Rows from block 9 of the image encoder of a small image-text matching model, named by matrix and row number. Rows with one number belong to one channel. Each number is 500 + 25 x the weight over its row's rms, rounded and kept within 0 to 999. All counts start at 0. Numbers have three digits each.
After each channel's rows are labels from the 100 images, of 14976, where the channel reaches its highest value: "lies over" is the class under the peak. Only what is clearly more common there than usual is listed. The data: simulated stained blood smears. In brackets: how many of the 100, against the usual share in percent.
# convs0: first 3x3 conv (encoder.blocks.9.convs.0.weight, 320x320x3x3, each kernel summed), inputs 162-215
# convs1: second 3x3 conv (encoder.blocks.9.convs.1.weight, 320x320x3x3, transposed, each kernel summed), outputs 162-215

convs0.197:473470506498469500466506469461466490467519463476463472479506499487510468460521464527492499508492520469482464465503494469458467503503479469498482497500518471469487
convs1.197:510501506499501507505499497535461538528485485486469477531506541498512507471442461476523515510489467511463492510546549522464484547520499516495530466523511483520523
lies over: large cell (35 vs 10.3)

convs0.297:474470521501478523468517467476467511482500471472465474507513516494513469454514463503515515517515509464499469467523512467466466526516468480529513476518519491462521
convs1.297:508526487504529498535514535538488507545505544484509483502498490518551541507470516505532514513498500533467540546544488485517519480471533499475521494481524528531503
lies over: large cell (61 vs 10.3); nucleus (39 vs 4)

convs0.55:473473541524480531483520471477465510483496471476474460521508528509522484463504469513508527515533518467498475481537513484471479525504466483543521479527518510472537
convs1.55:504525482514523498539527518518481515523508541476501468499498495515545539504489515517524518521509500539473540546538499485510524482455525491475523519480528533530499
lies over: nucleus (72 vs 4); large cell (28 vs 10.3)

convs0.108:473476530507464513464509464459463502472513472471464480478509510504524473467534468538487501509505512472490464464542509469461470512500481470516488495516521497462491
convs1.108:511522493524525503512478540551465522549486530496491478515487520521536538488484506479536512497488474513458517525549523516492524537513518529487512520484494520550520
lies over: large cell (79 vs 10.3)

convs0.106:477469528504480527471525474480473512481488459478467469509510530483505472451505448465530514513508510467477470475508513470469469526510480482525510462524490482473537
convs1.106:498535476516528493541531520510492496521499556462508455493484486504536536517483536508526528511518478541472535538549488482518522485466526486476524507485524508534490
lies over: small cell (55 vs 26.6)

convs0.141:476473561540488550480522472479485510484484475480486469524511531511538484459513462509512515516531511476506485488554508487480486529509485487553538498521520512478527
convs1.141:508514486526527520530531520508483516528491557470511465499492486534538521504496519521531542526529510536469541542534495470504527476433523490478515505484516541533509
lies over: nucleus (86 vs 4)

convs0.279:479474528504480530477531474479482523474483459474478476516515533483504473453502455472521514526510516474486472476515520481468472528502481474527516472524509481472539
convs1.279:503523483521513485536524516505486490512492552456511454494480480500531525512476526516530532512515485541464527543549481475520526482449519474473512504476524511542494
lies over: small cell (55 vs 26.6)

convs0.304:471477524501472528467510470460463506467484469470466488498504520488507473456499466511487504503498519460498477467507504473463461501487480470515514500519476484458511
convs1.304:504507487510502498539514516519458512531491512483500457520501502493546522484452482497531513503488491543477515544537513485499524507486505499470508452499531528543511
lies over: nucleus (93 vs 4)

convs0.247:480484557530484549484515471477491511484487478474485474527511533508533483467513462495512513522525516476498482476552516491472480524507490480557537485526521505480530
convs1.247:515517492522526513536535525515485506519492556470511463503490482530532530505495530523519539522534505538474534543543491472511527478429518480483512515483511535534505
lies over: nucleus (90 vs 4)

convs0.317:475479542504469528469511470470468517474480473470470477516515527492522473457506462497500525511520512471493476471517516477469469510488482470542525493528489494470526
convs1.317:516520478515509483539510517536475511533491538484506452500502490513545507502463521495542511521479493544466534542546506487499521492461521494474524471484518526548505
lies over: nucleus (51 vs 4); large cell (49 vs 10.3)

convs0.146:481475511500477534474528476480475521483485453486474476497523536480485471454500451453532521527487509471486472471493526476468468517512487479513505474518490485473538
convs1.146:502536475517528493543534530513491495509486539466515444475478477498528537518485515515518514508511494543454526536560487507522525489471526475480507510483538511537489
lies over: small cell (56 vs 26.6)

convs0.148:469487559529473539477506468469490509480491485471491466511509522533554483479523486535514521507539519470527491482555504496474479516509481481559521496527540519475517
convs1.148:521503510521528521541508527531476517546506549494496471516503511532534528491487518519533523522505510532469533545534518474507520495437524492482512521483499552538512
lies over: nucleus (97 vs 4)

convs0.275:473475529513477531472524471474465510486492465468475464515510529499516481458510467504508522522530517466494477475525512480466471527509467484538527484522512501467529
convs1.275:499526478511527499537527520520489509524501550476507465496494489513535535514484517511532526520502496534472541539543493487508521482448524497476526503482530533528501
lies over: small cell (55 vs 26.6)

convs0.95:479478503485469500453506466469492505471495469474473479498492500471504452480496474503527507502485504464490459458516497479463459500499480478501490466492520482453499
convs1.95:536531475488508481537497549520509501508498527500517493489466496481529554527479516487517504495494462530479522539540488529525538479503540516472517502459495485549484
lies over: large cell (27 vs 10.3)

convs0.163:474476524518474528473525469470468518479506468474472466510519525501520472466520465503517520528515510469498472469533512475465472533520474474537517485525516493470531
convs1.163:503513497524518505533520517520477507531492561471497474501493488513539523501475523501535522519507508541457537544544491482514525475442533484467523500483514538538498
lies over: large cell (72 vs 10.3); nucleus (28 vs 4)

convs0.249:475469539515482527478524470477473515478491457475480467507517528495521478455512450482527503516502519471487475475531515478464473530516481472539509462514512491476528
convs1.249:508524491523533488537540526518492500522492562469513470492482485520534531519476529513537529510526492537468530538546485476510519477447520493484521518482501528537495
lies over: small cell (56 vs 26.6)

convs0.240:478477527516477526479533478476487521477488458473484468488515527486510475450521446465526507518514517479480467476523517480468472528504494470526505474512511493476525
convs1.240:498514482521523489526544527503493490514496562457506457489480477505534530516479539522525528507521494531455533532549480484521516479442532478475522510478518519527483
lies over: small cell (56 vs 26.6)

convs0.254:472473526501479527471522470475467515482500470473470471507518525492514472459511459505514522517513521469501466471514515474464466529519476481528513476522508486466526
convs1.254:492528488504525500538512525529481516534503541487509476492495490514556524506463509508530520514502504535469535546549502487506523485470526491476525491482530517536509
lies over: large cell (58 vs 10.3); nucleus (42 vs 4)

convs0.210:470476523497468510461501464464455503472505477472467474488499509489522465472516473508499506499504514465488470461517512475461464509499479478508492484507499484461506
convs1.210:524524494502509505540498542543480517531495523500505484521484516496535543495469508486530502500495471536476519545539525509516536527509531513497518493489504504557504
lies over: large cell (62 vs 10.3); nucleus (38 vs 4)

convs0.306:475473526503480528472521467474465517486502473472469471510522528498516475459515462503517523523517519463501467471518519474464465530527471485529519480526508495466531
convs1.306:490517488509524507536507521536476517540508535483508476499496493519561522495474511514530515514502500538468535539555498482502520483464515492474528489486525524534511
lies over: large cell (62 vs 10.3); nucleus (38 vs 4)

convs0.19:480472523507481522469531473478482516477487459476477475509508532478494474456495451465528509521503521470481467472498523478466470520515485476520511467518493483463530
convs1.19:496534477508523487535526519514484500517489553459514450491484481501535535514476527510522522509514483538463522542549485487515517482464522479477521508487521501548499
lies over: small cell (54 vs 26.6)

convs0.74:476481548524484544473524471475475520480474469468480476521511526500528481471508471499505522523533507467502479472540515483469474518496486474554538499530514504468531
convs1.74:506514481516517499537521517508480502520499550479506462495492479511538529503483523513527515513516497545469539547540488478514530477445527489469512499476526535536497
lies over: nucleus (92 vs 4)

convs0.228:474475518511465512467499467465459505469496474463468463495509511505521469471515473512498511507503507469497466467523509470469463520515477469526498480521493496468517
convs1.228:489533496493530499531501519555482507557511522500510467518493496510559514514464508497550511518474495540464539545531513506514506527507533504486513488495522542536517
lies over: large cell (73 vs 10.3); nucleus (27 vs 4)

convs0.97:466473516498469513468493466471461504476504477469459471495513514497520469473516468517512509500509506463488471465519505465463468511503467479511495469514497494462511
convs1.97:526530491493506503542505536539494520529496513499518475533483518491536529494465504493524499503479469542471511549535523521509534516501538511487523495496510504557509
lies over: large cell (63 vs 10.3); nucleus (37 vs 4)

convs0.154:477474518497473512465521471471474515476481457469468473504515521488513466453508450500517520512494514469497462465519518469465465518516486469514504480520523477469522
convs1.154:505530476502540480534510530558490498544510546490508457497481477508548523525467528509541509509496486534470526540553482490516517492486527499465503495483520518518494
lies over: large cell (53 vs 10.3); nucleus (47 vs 4)

convs0.12:480481508507474521475540477477487536476507467476480470500530535489493471460509456474535532538500526477492469475506530476471474542528490473513507476523497486474534
convs1.12:511499492508526510533533530517490492505473557476507461490488476495528526514480530532511499504493498536423521529576481499517516484441537462474513507477526521533488
lies over: small cell (57 vs 26.6)

convs0.181:469476512498464504461513464463467490467512465469466481485505495484515462464522470525491502505496516466485466462510494475459466502498477474504488486507510483461497
convs1.181:528516495497503507529495524539464531533498503503489462522490526500524523490451490474530510522487462539461515537530536511505520540504512522499528492506502499542509
lies over: large cell (89 vs 10.3)

convs0.301:478470517500477518475522479482478524476482459478476467494518528480481477455484452440542518518499505475478473473481527480469472512515485473512497466519472485471532
convs1.301:494537480510528493537536526517496494510492547466513449481481473498529533525479527508516507510506496539465521534558488506519521480473528476479514505482538513535489
lies over: small cell (56 vs 26.6)

convs0.233:476477543516479539473518470479466518481487475476479475521512530494526477459510463490513525523518521471497478474523517486462471524511476478544530484530504494468532
convs1.233:498523481513518495543521518512478514518488544476506462494496486510537537507482514515524527509513500543474534550538492466503525472447522488471516493478518529537500
lies over: nucleus (66 vs 4); large cell (30 vs 10.3)

convs0.85:466470519506468518466522463464464504471519474466454472490518507485517463467528479509494500513489512466491475465501506461462467503500469471501490498510515488469499
convs1.85:511502496512498504504503490523462534529494491456479468521508531493517497461447478487537515515501486508464489509548543516472502526524494516494518458510488486518518
lies over: large cell (91 vs 10.3)

convs0.199:475471535515480540474523466478457517487491470481471468509511525501522476461508462500518520522528520468500476472519516480469473523502473490542532488527503505471533
convs1.199:504528484513518502544518514521483512528498546474513473492488491512545530503471508513525519506502496539474531543541496480499525484448523492470521492483525527539504
lies over: nucleus (55 vs 4); large cell (43 vs 10.3)

convs0.145:496509555516483534485526484477508489491552502488507494471514510528555487508575502567467489503521497491534488484545508510483486530523511489542480532522566526487481
convs1.145:528470535547520525499503513511475535536528527499490508524520546537527509481493521511529530535521516503458520510537554505515508506484506537523521520513474532519537
lies over: nucleus (79 vs 4)

convs0.272:465469504498469507464509466464465494473517469473454482491506498484510469459517464512502498508494513464479470465492499467458465499495474473494492486500505483469495
convs1.272:517500500501492509506513497527455539522487493474480463527506540492514504473446469476523514522494474517470490514548547519463489553518495512500521455524509483525527
lies over: large cell (43 vs 10.3)

convs0.24:493508538510479474481519492475554462478487491471515520441496477522521486498549498551420476486484515491540505491504477509488489502498529478514477562506505506480460
convs1.24:493496535538514535517520500526453522529494513501491494521505506539526497469509492525534521504511522516521506522533523465498513541506478525519507508518520547526514
lies over: nucleus (78 vs 4)